From a checkpoint of a small masked image model.
Training: muon at rate 0.028, 10500 steps, batches of 128.
Data: trained on simulated telescope pictures of galaxies, 97500 training examples, 13.8 epochs.
Rows from block 9 of the encoder of a small masked image model, named by matrix and row number. Rows with one number belong to one neuron. Each number is 128 + 24 x the weight over its row's rms, rounded and kept within 0 to 255. All counts start at 0. After the name is the row's rms in percent of the matrix's.
After each neuron's rows are labels from the 100 images, of 14976, where the neuron reaches its highest value: "peak at" is the part of the image that holds the peak. Only what is clearly more common there than usual is listed. The data: simulated telescope pictures of galaxies.
# fc1: MLP up (encoder.blocks.9.mlp.fc1.weight, 320x160), inputs 0-159
# fc2: MLP down (encoder.blocks.9.mlp.fc2.weight, 160x320, transposed), outputs 0-159

fc1.168 144 [147 151 108 108 144 172 148 127 158 134 130 123  93  93  74 137  81 135 166 109 126 137 127 113 155 162 111  83 100 138  90 147 124  95 109  71  86 119 134 138 103 148 125 105 133  99  97 115 125 156 155 127 135 166 120 158 113 121 130 154 133 106 138 128 140 105 114 124 137 143 127 115 133 122 132 110 183 140 170 129 122 175 165 102 103 167  88 168 134 104 101 114 100 133 106 115 170 175 131 106 131 137 154 130 164 141 121 146 101 138 133 138 124 143 136 108 159 105 125  96 180 158 124 130 158 133 150 149 160 120 132 126 117 154 120 146 136 134  91 110 117  84 166 123 166  94 133 129 104 165 118 103 109  76 100 150  95 124 139 134]
fc2.168 122 [123 138 134 140 112 117 148 166  72 130 144 134 158  91 142 144 130 142 116  67 146 123 111 149 112 129 114 130 106  98 113 143 144 122 112 137  85 157 138 159 115  70 113 148 116 151  85 158 100 113 112 109 114 137 118 143 194 124 158 103 101 182  92 138 133 144 154  81 114  93 121 123 107 115 159 139 110 124  98 113 122 128 110 146 123 160 115 177 101 139 168 150 108 133 101 156  97 152 151 139 139 115 113 123 131 138 140 147 167 123 121 125 156 179 122 142 187 118 116 136 123 126 138 155 128 185 107 164 138 135 102 119  83 130 103 172 120 135  90  96 136 139 146 101 153 115 121 101 115 113 137 128 135  89 118 116 133 173 124 101]
peak at: centre; middle right

fc1.175 141 [116 109 153 161 114 158 106 146 125 138 103 119 181 140 134 130  84 131 140  92 112 170 132 164 126 125 137 136 135  77 121 103 108 158 135 131 132 137 112  87  99 105 110  98 121 137 153  81 101 130  93 135  99 136 135 160 144 121 127 109 169 121 155 156 166 181 141 101 171 181 165 110 159 131 144 136 145 119 152 114 120 153 160 110 123 111 122 141 127 149 110 125 151  96 121 104 135 163 103 122 114 107 109 157 104 181 115 135 119  68  93 155 154 144  97 151 147 110 124 126 143 143 149 155 119 110 106 125 125 150 100 126 120 151 109 102  99 125 127 157 110  96  90  86 126 108  93 134 130 151 150  92 116 152 115 192 111 142 128 148]
fc2.175 136 [120 159 143 101 153 122 165 113 148 145 160 102 144 129 132 103 147 106 131 182 122  83 140 140 123 126 114 116 154  93 106 133 167  73 145 176  97 123 152 143  98 172 154 129 135 114 117 137 139 133 113 120 114  97 100 103 122 124 127 161 128 143 126  58 147 118 130 125 154 122 101 149 113 149 128 155  83  82 131 141 148  87 104 115 173 132 146 163 147  68 154 101 110 140 157 142 103 121 134 141 142 106 154 117 146 107 130 133 121 146 162 126 107 131 150 119 128 115 127 125 145 147 130  91  98 105 160 137 104 107 128 169 105 118  81 135 135  97 159  82 154 164 116 152 173 131 133 108 114 128 166 134 132 106  80 117 149 171 116 119]
peak at: middle left; bottom left

fc1.160 090 [146 111 152 117 163 163 124 116 129 158 165 132 131 164 106 135 128 129 137 116 145 100 159 153 138 118 126 147 118 154 133 116 120 163 145 111 161  98 121 119 144  83 156 147 106 116 121 135 167 169 120 148 173 153 126 187 108 108 123 157  95 125 108 132 112 133 123 117 129 131 166 123 122 144  89 102 141 136 116 148 122  97 160 118 131 146  97 148  94 129 116  89  76 136 146 130 118 142  97 157 145 122  78  71 153 114 140  67 111 135 154 117  99 154 109 114 179 101 132 164 108 138 126 172 108 114 131 133  98  99 143 132  76 126 154  94 111 124 137 121 110 120 169 124 145  84 165 143  87 132 144 118 119 116  98 153 157  80 141 130]
fc2.160 116 [ 99 149 116 156 100  96 131 138 145 109  77 117 139  73 136 117 125 137 116 116  92 154  89 118 135 135 153 116 127  86 111 146 125  98 112 168  91 157 136 132 122 132 102  93 119 136 124 132  94  97 120 132  88 114 115  70 155 145 116 122 157 143 127 139 129 113 137 132 119 114  94 134 128 119 160 142 119 114 140 126 104 169  98 123 120 106 146 102 146 149 151 160 159 115 110 129 144 128 150 104 116 148 162 186  95 146 131 169 134 144 110 157 143  93 144 144  74 181 109  87 142 102 124 101 147 144 136 117 177 135  95 120 156 127  95 159 130 135 123 137 166 153  85 126 125 183  88 127 151 127 123 158 129 137 158 105 122 184 106 137]
peak at: middle left

fc1.183 084 [ 87 131  99 141 105 101 142 151 128  93 117 120 125 158  92  88 129 137 111 149 136 106 117 142 113 101 169 131 111 132 149 125  78 133 102 135 124 129 125  70 131 144 130 151 122 148 149 127 113 113 123  73 146 134 181 104 115 178 146 124 120 131 171 172  57 102 164 139 113 126 145 107 121 132 137  94 128 137 157 109 151 124  77 120 172 120 135 170 173 105 112 124 105 117 126 149 204 129 149 130 160 102 138 163 125 132 124 154 125 141 145 122 131 101 122 161 124  90  88 139  97 167 102 134 146 120 114  97 125 158 141 140 110 127 108 171 134 126 111 117 150 158 123 168 126 135 127 108 110 123 143 138 176 147 144  99 114 145 113 129]
fc2.183 066 [173 106 117 170 103 148 166 145 149 109 106  89 152 113 134 112 126 117 104 157 147 105 145 137 167 161 141 106 123 134 121 108 134 122 130 119 133 149 108 120 158 137 149 135 123 109 179  86 124 111 145 111  89 127 125 116 112 155 123 118 136 128 134 147 128  84 119 139  97 145 145  90 109 105 101 114 102 121 140 105 141 120 111 120 121 118 132 122 147 120 130 140 148 111 101 129 191 162 148 136 121 110 146 143 138 113 168  76 121 164 136  76 147 114 105 111 130 113 154 131 102 179 104 148 139 157  88  90 175 133 115 171 123 114  82 167 145  90 111 139 119 162 126 148 207 151 141 150 123  91 160  94 132  97  91 143 110 112 125 148]
peak at: centre

fc1.33 160 [120  82 118 113 134  97 162 100 118 142  75 116 139  89 176 141 189 162 106  89 134 118 125 152 131 117 151  95 106 140 122 123 149 154 102 141 122 141 120 101 132 137 125 118 120 130 138 141 111 147 138 127 144  84 118 138 143 122 159 138 147 128  89 141 151 103  91 111 157 140 133 167  78 195 155 111 137 122 115 110  67 119 116 108 114 141 119 168 116 100 164 112 131 122 117 161 116 182 122 160 134 150 106 108 159 144 132 128  97 122 162 146 154  85 116 156  99 130 121 122  93  87 112 107 149 140 112 174  92 119 138 151  93 155 161 133 171 120 113 107 156 165 172 110 114 125 114 136 118 112 135  95 140 115 138 141 129 133 155 116]
fc2.33 163 [101 139 116 173 119 129  95 137 142  99 156 165 120 149  94 153 110 122 135 128 110 125 146 141 134 137 128 164 133 141 149 123 108  94 165 138 130  87 112 143 122 103 114 121 126 145 128 121 118 100 138 111 121 170 114 131 105 148  86 148 158 142 147 111 113 117 142 154  63  84 156 117 133  74  98 167 104 155 140 145 147 154 129 139 158 126  90  95 153 139 131 156 117 152 125  75 146  77 118 129 109 120  96 127 119 144 154 127  97 133 122 124 118 116 158 103 163 144 100 148 160 136 126 139 104 124 170  69 158 119 120 114 146 122  81 137  91 144 142 143 107  86  89 156 147 149 139 128 157 147 127 208 114 166 115 148 129 137 110 119]
peak at: middle left

fc1.72 104 [203 148 140 132 136 162 110 144 172 133 122 152 104 119 133 127  86 165 162 157 129 142 108 114 129 162 161 149 156  98  95 161 119 113 112 105 147 161 136 152  79 108 114 133 163 150 124 107 140 128  91 124 104 137 139  91 136 130 122 134 138 134 159  91  91 113 116 106 152 140 120  75 121 100 152 123 123 107 137 118 123 132 144 108 100 186 158 116 123 156 128 131 132 115 160 157 134 100 129  88 144 119  97 106 110 135 117 204 120  88 136 154  80 131  98  90 147 110 126 129 126 166 149 139 136 127 136 138 148 149 159 166 111 123 130 136 166 150 108 109  95 109 148  90 127 111 105 121 129 121 131 109  92 104 130 152 111 148  78 109]
fc2.72 080 [ 98 102 193 119  95 162 115 131 151 165  89 116 166 132 141  74 149 178 112 124 120 164 140 127  96 137 183 183 149 118  88 133 146 118 112 132 128 142 111 113 107 149 104 159  94 111 178  82 122 117  96 114 128 122 118 113  99 115 141 153 146 157 136 127 114 137 139  89 138 147 170 136 128 121 143  88 125 104 153 159 128 138 147 151 116 134 145 178 120 163 121 120 143 125 144 128 114 112 119 137  98  71 169 121 123 175 147 123 107 104 111 136 137 131  89 109 128 108 143 139  97  94 137 107 125 155 136  77 140 148 148 165 114 167 139 128 118 117 128  82 149 143 133 122 137 100 113  92 100 147 130 117 148 118  90 143 124 146 124 109]
peak at: centre

fc1.261 043 [105 166  81 174 148 106 120 121 110  85 158 146 105 112  86 101 107 137 130 143 140 108 130 160 127 116 162 126 148 111 145 123 109 125 102 131 107  72 133  83 139 164  96 113 101 141 152 120 144 103 138  56 111 106 142 102 116 143 146 130 141 108  94 153 120 147 138 134 126 128 119 135 147 163 173 135 119  86 137 113 138  83 107  93 162 149 113 162 126 121 147 135 122 113  91 142 151 150 155 117 157 159 112 169 110 130 123 194 128 103 131 101 146 149 134 111 127 114  85 142 168 181 135 123 160 116 109  91 150  91 126 154 148 113 121 144 146  91 146 101 130 142 126 145 117 121 141 128 113 150 160 149 172 155 126 120 105 157 135 104]
fc2.261 034 [139  98 119 128 114 123 142 137 135 120 144  89 124 123 119 124 115 135 113 169 145  88 168 110 114 154 165  84 137 126 126  93 133 112 113 108 113 116 122  84 151 152 162 109  75 102 132 119 111  98 100  85  87  84 130 138 144 139 132 182 132 109 145 117 169 129 137 145 130 168 148 107 181 103 143 166 153 123 107 115 132 125 113 143 173 112 138 140 160 104 104 122 130 104 113 149 164  88 132 149 140 117 103 142 142  91 109 143 120 150 122  91 164 132 118 122  92  94 156 171 123 160 123 120 122 109 126 112 148 155 134 187 123 117  76 165 127 102 173 104 134 159 155 132 135 115 177 130 142 139 160 145 147 117  95 123 113 156 120  96]
peak at: centre

fc1.213 073 [108 130 159 125 122 115 159 152 153 108 128 123 161 132 123 129 112 102 138 105 121 134 180 144 155  92 130 130 121 123 130 122  88 151 119 130  86 100 117 129 186 132 123  89 150 120  87 152 157 148 133  99 148 158  80 152 145 133 178 175 136 145 168 144 103 131 110 130 125 147 137 129 127 127 103 135 163 121 116 160 110 148 162 147  87 134  75 123  95  98 147 100 149 102 142 119 109 108 110 117 132 133 118 146 118 115  98 107  88 138 152 148 157 136 114  87 130  90 152 139 159 141  93 169 171 140 135 105 131 130 123 159 135 126 192 142 147 139 104  97 115 121  81 120 144 119 159 161  55 113 121 115  97 122 127 164 139 118 132 122]
fc2.213 095 [145 118 101 136 137 147  80 109 104 155 131 134  96 122 131 120 142 160 120 138 140 128  81 118 107 164 138 130 130 135 119 133 155 101 137 128 170 146 139 126  67 116 136 167  98 139 167 105  96 107 121 172 112  96 175 105 114 128  73  77 119 110  83 118 144 133 148 117 129 110 126 123 130 140 148 112  99 134 139 105 135 115  99 101 152 122 175 144 152 158 111 153 105 157 113 146 150 150 142 139 125 130 133 116 141 151 165 143 171 123 102 113  97 128 146 171 135 166 108 120  96 117 156  87  83 116 126 142 139 122 127  88 115 133  66 118 112 122 158 163 148 153 165 128 120 139  88 103 193 148 133 148 171 133 129 103 121 142 122 130]
peak at: bottom centre

fc1.279 026 [139 118 124  90 130 179 111 138 133  97 163 134 139 116 149 141 119  85 118 145 114 176 166 146 152 152 135 103 103 140 112 104 134 112 104 111 141 109 127  90 168 168 150 116 107 135 111 141 160 102 102 111 119 106 141 135 136 116 107 166  96 103 142 142 141  99 167 150 100 174 101 131  88 129 133 142 150 149 119 114 115  85 135 123 167 169 130 150 132 120  92 106 163 142 144 125  73 136 158 147 149 124 150 139 130 170 103 199 124 114 140 106 153 122 144 132  99 136 122 144 153  88 104  98 118 121 151 150  91  78 102 129  81 113  79 122 113 128 142 152 132 167  96 171 120 153 129 114 110 121 156 122 111 124 151 127 113 101 103 120]
fc2.279 028 [130  91 108  91 124 134 109 126 138  97 151 135 155  88 137 121  85  92 113 133 108 159 142 141 129 138  98 116  93 136 103  68 136  96 108 140 149 140 157  96 171 145 176 127 138 116 142 116 135  92 133 121 106 104  84 101 129 137 100 174 110 119 139 133 150 120 138 122 111 156  95 130  88 129 130 156 139 159 134 122 105  92 129 145 159 183 106 143 130  99 104  85 141 124 147 150  71 137 163 165 118 115 145 122 149 157 122 160 127 119 141 140 174 116 157 121 105 165 141 134 167 113 111 104 131 127 176 185 104 131  92 107  92 136  60 139 137 126 146 136 108 151 130 129 105 150 149  82 128 115 137 121 120 143 142 118 123 122 113 131]
peak at: bottom centre

fc1.190 074 [100 109 118 149 103  97 166 168 143 132 113 147 134 138 118 145 149 141  94 149 124 156  84  94 126 130 120 113  77 148 103 103 144  95 106 157 123 119 136 132 130  97 121 171 154 109 108 136 117 104 159 124 153 143  70 135 147 150 119 139 155 101 131 100  96 128 125 109 137 159 128 180  85  94 130  87 134 140 147 150 136 113 124 132 172  94 139 158 142 100 142 146 107 107 133 104 163 131  90 136 109 107 133 112 118 140 140 143 118 151 152 113 111 130 190 165 183 170 118 131 155 150 165 136 133 112 101 104  86 142 140 130 173 128 123 121 150 144 167 156 128 145 170 105 100 100 128 106 101  65 121 157 130 112 113 123 140 137 127 104]
fc2.190 100 [147 153 147 112 152 164  74  85 124 128 149 112 130 122 136 105 116 120 156  98 126 102 164 170 125 117 138 142 174 108 156 167 110 160 154 102 132 142 119 134 132 161 137  97  95 141 138 121 142 152  96 137 104 119 177 122 100 121 131 109  99 166 125 158 171 131 135 145 130 100 127  75 168 157 123 168 125 127 108 106 117 142 117 130  93 163 115 106 122 152 111 103 142 160 124 152  94 123 158 122 145 155 124 145 132 129 101 122 126 113 110 142 152 139  61  99  78  96 132 119 110 104  99 115 127 139 148 142 176 103 112 129  78 124 130 132 105 118  94  90 117 109  92 157 162 159 124 159 151 187 132 108 131 143 145 129 115 122 115 158]
peak at: centre; top centre